From a checkpoint of a small sound classifier: 109.4 epochs.
Rows from block 3 of a small sound classifier, named by matrix and row number. Rows with one number belong to one channel. Each number is 50 + 12 x the weight over its row's rms, rounded and kept within 0 to 99. All counts start at 0. After the name is the row's rms in percent of the matrix's.
After each channel's rows are labels from the 100 clips, of 14848, where the channel reaches its highest value: "strongest on" is what is common among them; "loudest" is the band of the loudest frequency at the time of the peak. Only what is clearly more common there than usual is listed. The data: simulated sounds of rotating machines with and without faults.
# convs1: first pointwise conv (model.blocks.3.convs.1.weight, 128x128x1), inputs 64-127
# convs3: second pointwise conv (model.blocks.3.convs.3.weight, 128x128x1, transposed), outputs 64-127

convs1.82 104:53 37 53 66 54 50 60 66 39 44 46 60 63 49 44 67 63 54 27 31 46 47 57 29 38 73 51 33 63 53 47 73 64 61 45 32 36 62 51 59 51 42 42 68 75 60 54 50 63 45 52 55 47 50 58 58 46 59 44 51 67 68 49 35
convs3.82 116:40 41 59 38 40 39 36 60 51 48 56 32 56 41 51 43 42 60 68 52 31 59 46 49 38 56 50 50 53 44 40 57 46 60 53 56 42 56 69 35 50 26 59 48 52 54 69 60 64 64 35 52 52 59 52 48 55 48 42 31 52 45 54 65
strongest on: conveyor; speed: slow
loudest: 250 to 500 Hz

convs1.38 100:51 71 63 43 49 47 61 63 56 69 17 54 59 49 53 74 41 37 44 41 51 47 38 35 45 40 48 46 41 42 55 52 44 54 65 38 47 53 39 64 61 54 61 64 55 30 63 54 41 21 43 52 41 47 43 44 28 61 63 69 59 62 74 47
convs3.38 094:51 51 41 56 36 62 49 32 50 47 48 47 42 57 35 36 30 38 60 43 23 19 41 36 28 31 50 48 68 56 49 59 47 95 45 56 32 47 45 40 38 57 42 62 52 48 54 30 58 71 66 43 52 67 39 54 68 46 69 60 38 33 34 66
strongest on: conveyor; speed: slow; state: normal
loudest: 250 to 500 Hz

convs1.120 097:75 76 40 61 49 48 60 51 65 36 71 33 47 64 55 17 46 75 32 63 65 50 62 57 53 60 67 61 56 55 51 65 41 52 55 65 46 35 42 62 48 46 43 59 26 52 54 50 66 36 48 45 34 52 51 44 38 70 53 64 59 48 51 30
convs3.120 099:35 30 42 56 61 61 33 44 33 45 43 49 66 63 68 43 46 72 60 61 42 51 70 69 37 41 59 44 50 43 42 42 49 59 61 80 36 74 56 56 42 48 52 48 66 33 30 51 37 81 70 58 38 62 56 44 68 58 32 55 41 53 47 58
strongest on: conveyor; speed: slow
loudest: 250 to 500 Hz

convs1.109 114:66 33 54 54 52 57 29 48 53 71 48 19 56 44 59 71 35 52 45 38 50 44 43 44 59 67 55 51 62 47 51 20 40 51 68 49 45 59 43 63 56 27 60 47 46 60 49 71 64 52 51 75 48 57 52 49 73 60 47 53 28 58 39 32
convs3.109 108:63 46 39 48 63 52 28 56 52 48 58 53 80 34 47 50 55 51 64 33 51 55 47 40 34 40 49 59 58 24 58 31 73 65 57 58 66 52 47 64 69 57 51 43 66 62 50 49 44 68 54 44 71 49 58 69 69 45 29 43 55 38 54 38
strongest on: conveyor; text has "speed"; speed: medium
loudest: 250 to 500 Hz

convs1.51 103:49 51 46 53 46 31 38 64 52 60 56 55 36 50 43 51 66 44 70 60 57 42 69 43 27 54 38 53 45 55 44 53 53 21 32 58 54 52 40 42 50 64 46 43 37 27 56 37 63 62 63 37 45 81 39 76 42 39 36 54 53 44 34 49
convs3.51 097:47 58 57 34 21 40 40 63 52 58 75 59 73 60 73 44 88 45 42 45 57 40 43 40 26 50 57 66 39 55 38 56 60 39 53 52 43 54 58 62 44 53 38 47 40 42 72 57 47 42 50 40 37 24 54 42 45 38 64 52 43 47 40 57
strongest on: conveyor; speed: slow
loudest: 1000 to 2000 Hz

convs1.47 095:23 41 44 58 50 54 53 39 38 30 54 59 47 59 43 58 81 58 36 52 53 45 48 38 54 53 76 63 60 66 66 52 60 33 48 54 43 48 61 43 43 55 34 39 37 56 63 51 67 66 46 60 35 70 47 18 40 48 58 55 51 42 64 10
convs3.47 091:52 60 63 45 47 45 50 60 23 52 45 53 60 50 40 33 58 36 58 47 37 60 74 37 51 45 28 72 59 51 75 38 27 43 39 39 39 36 44 42 58 50 56 44 63 33 49 60 39 47 38 39 60 49 66 59 73 63 40 56 80 38 57 46
strongest on: conveyor; speed: slow
loudest: 250 to 500 Hz

convs1.55 104:44 45 65 45 51 47 39 37 63 59 37 33 40 55 52 61 59 67 63 44 57 43 56 62 51 63 59 17 60 37 42 60 42 61 36 62 57 49 30 57 53 48 14 57 66 55 44 45 21 36 66 54 42 61 44 47 62 51 53 60 66 34 66 44
convs3.55 109:43 52 52 58 54 64 36 47 59 32 39 48 43 36 68 47 58 38 56 32 33 34 66 55 60 54 42 33 25 37 62 99 47 29 53 33 79 68 47 38 65 43 50 46 37 54 56 53 52 58 59 60 51 60 53 58 62 66 39 68 39 52 36 25
strongest on: conveyor; speed: slow
loudest: 250 to 500 Hz

convs1.125 110:51 33 37 51 49 61 54 46 46 76 58 55 43 38 69 55 46 19 54 37 67 60 43 53 40 59 41 31 49 41 36 59 45 56 40 51 51 58 37 58 63 51 51 37 35 53 30 60 29 63 27 45 56 50 64 48 40 69 42 41 55 47 45 75
convs3.125 104:42 56 41 29 49 74 59 49 56 26 53 57 70 53 54 49 76 46 59 69 48 54 55 43 41 54 47 42 52 52 47 33 55 64 41 40 41 40 48 57 55 43 47 56 50 61 36 47 67 37 13 38 56 36 59 65 33 37 52 64 49 35 64 53
strongest on: speed: slow; conveyor; piston engine
loudest: 1000 to 2000 Hz

convs1.105 101:47 68 56 30 40 42 51 73 39 55 50 40 67 50 72 26 56 52 34 37 40 13 46 60 27 55 52 68 24 41 36 43 60 57 58 46 53 60 55 53 53 51 62 36 54 24 41 58 56 53 52 57 57 31 33 47 39 38 58 53 51 32 31 52
convs3.105 111:43 39 70 47 41 42 64 65 56 54 36 52 61 43 47 52 49 52 36 48 32 64 39 59 32 34 49 55 46 56 48 69 40 50 29 59 39 78 57 55 62 62 56 68 49 73 64 50 44 55 54 46 50 58 78 47 54 25 54 48 46 35 50 60
strongest on: speed: slow; conveyor; piston engine
loudest: 1000 to 2000 Hz

convs1.57 098:38 35 55 49 60 39 58 68 52 52 41 53 45 37 69 48 43 51 55 43 62 61 46 56 56 36 41 61 45 52 54 66 41 43 38 38 34 48 41 38 45 54 44 62 38 41 65 59 63 46 52 59 57 31 09 52 47 64 58 58 57 39 47 35
convs3.57 105:45 45 54 54 60 32 41 62 36 36 71 54 58 46 48 41 43 58 53 40 46 45 50 35 63 58 46 52 77 63 60 64 35 47 42 55 61 42 68 60 58 53 53 59 43 57 54 53 58 44 43 48 45 67 25 46 60 36 50 70 64 37 75 50
strongest on: speed: slow; compressor
loudest: 2000 to 4000 Hz

convs1.122 103:50 57 24 62 59 45 45 39 43 46 32 54 41 43 61 35 28 63 63 64 35 53 42 48 30 60 57 42 62 46 48 52 49 63 65 35 46 53 54 57 58 47 56 37 52 49 41 60 56 48 38 52 72 70 41 44 36 55 46 33 61 57 58 67
convs3.122 094:54 52 48 50 54 66 44 38 39 60 62 41 48 38 62 43 50 54 48 50 55 55 29 76 44 54 61 45 48 37 45 48 50 17 62 61 45 68 33 70 53 26 48 31 40 34 26 56 47 40 36 66 45 56 55 52 40 46 47 44 47 61 20 47
strongest on: conveyor; speed: slow
loudest: 250 to 500 Hz

convs1.0 102:71 52 54 43 37 57 71 32 60 48 21 53 46 74 40 35 64 51 34 62 40 62 58 34 40 40 53 58 43 65 52 63 58 41 64 55 53 58 35 51 58 56 52 72 28 58 61 44 78 48 56 46 44 68 84 38 62 60 37 48 58 48 53 50
convs3.0 089:57 31 54 70 56 52 62 49 58 51 41 42 40 30 49 69 41 53 51 33 35 43 50 69 56 87 74 47 42 45 60 35 37 52 49 34 50 30 72 48 53 47 56 53 62 51 59 33 68 43 34 70 34 49 37 44 66 66 33 58 74 46 51 33
strongest on: conveyor; speed: slow
loudest: 250 to 500 Hz

convs1.86 102:67 38 41 39 41 71 47 49 47 57 55 48 50 55 80 67 63 32 57 42 43 51 51 56 48 45 65 66 29 45 66 53 34 58 55 46 41 56 60 37 63 63 57 59 56 51 42 47 64 42 46 66 41 45 38 65 53 45 70 47 40 37 55 69
convs3.86 111:62 48 64 70 70 57 24 58 74 45 66 41 36 53 43 42 41 56 49 50 46 48 42 37 59 37 39 51 66 45 53 35 51 42 43 41 57 54 45 52 54 41 74 37 45 55 35 62 36 48 53 50 47 65 67 31 51 67 48 60 37 39 52 35
strongest on: conveyor
loudest: 1000 to 2000 Hz; 500 to 1000 Hz

convs1.99 099:54 72 61 33 48 46 52 49 60 49 24 48 39 66 43 49 57 55 39 74 40 35 44 52 32 48 54 52 53 60 59 45 49 44 45 31 49 46 48 47 51 41 46 63 55 36 60 67 29 39 41 59 61 39 35 45 47 57 37 41 47 65 68 30
convs3.99 094:35 37 40 45 31 41 28 53 51 54 57 53 43 47 46 54 63 62 54 52 57 58 56 54 47 47 46 40 50 46 30 48 35 52 64 34 25 68 59 55 64 43 55 56 57 51 70 68 49 49 67 53 42 46 59 40 77 36 48 26 40 44 45 61
strongest on: speed: slow; conveyor
loudest: 250 to 500 Hz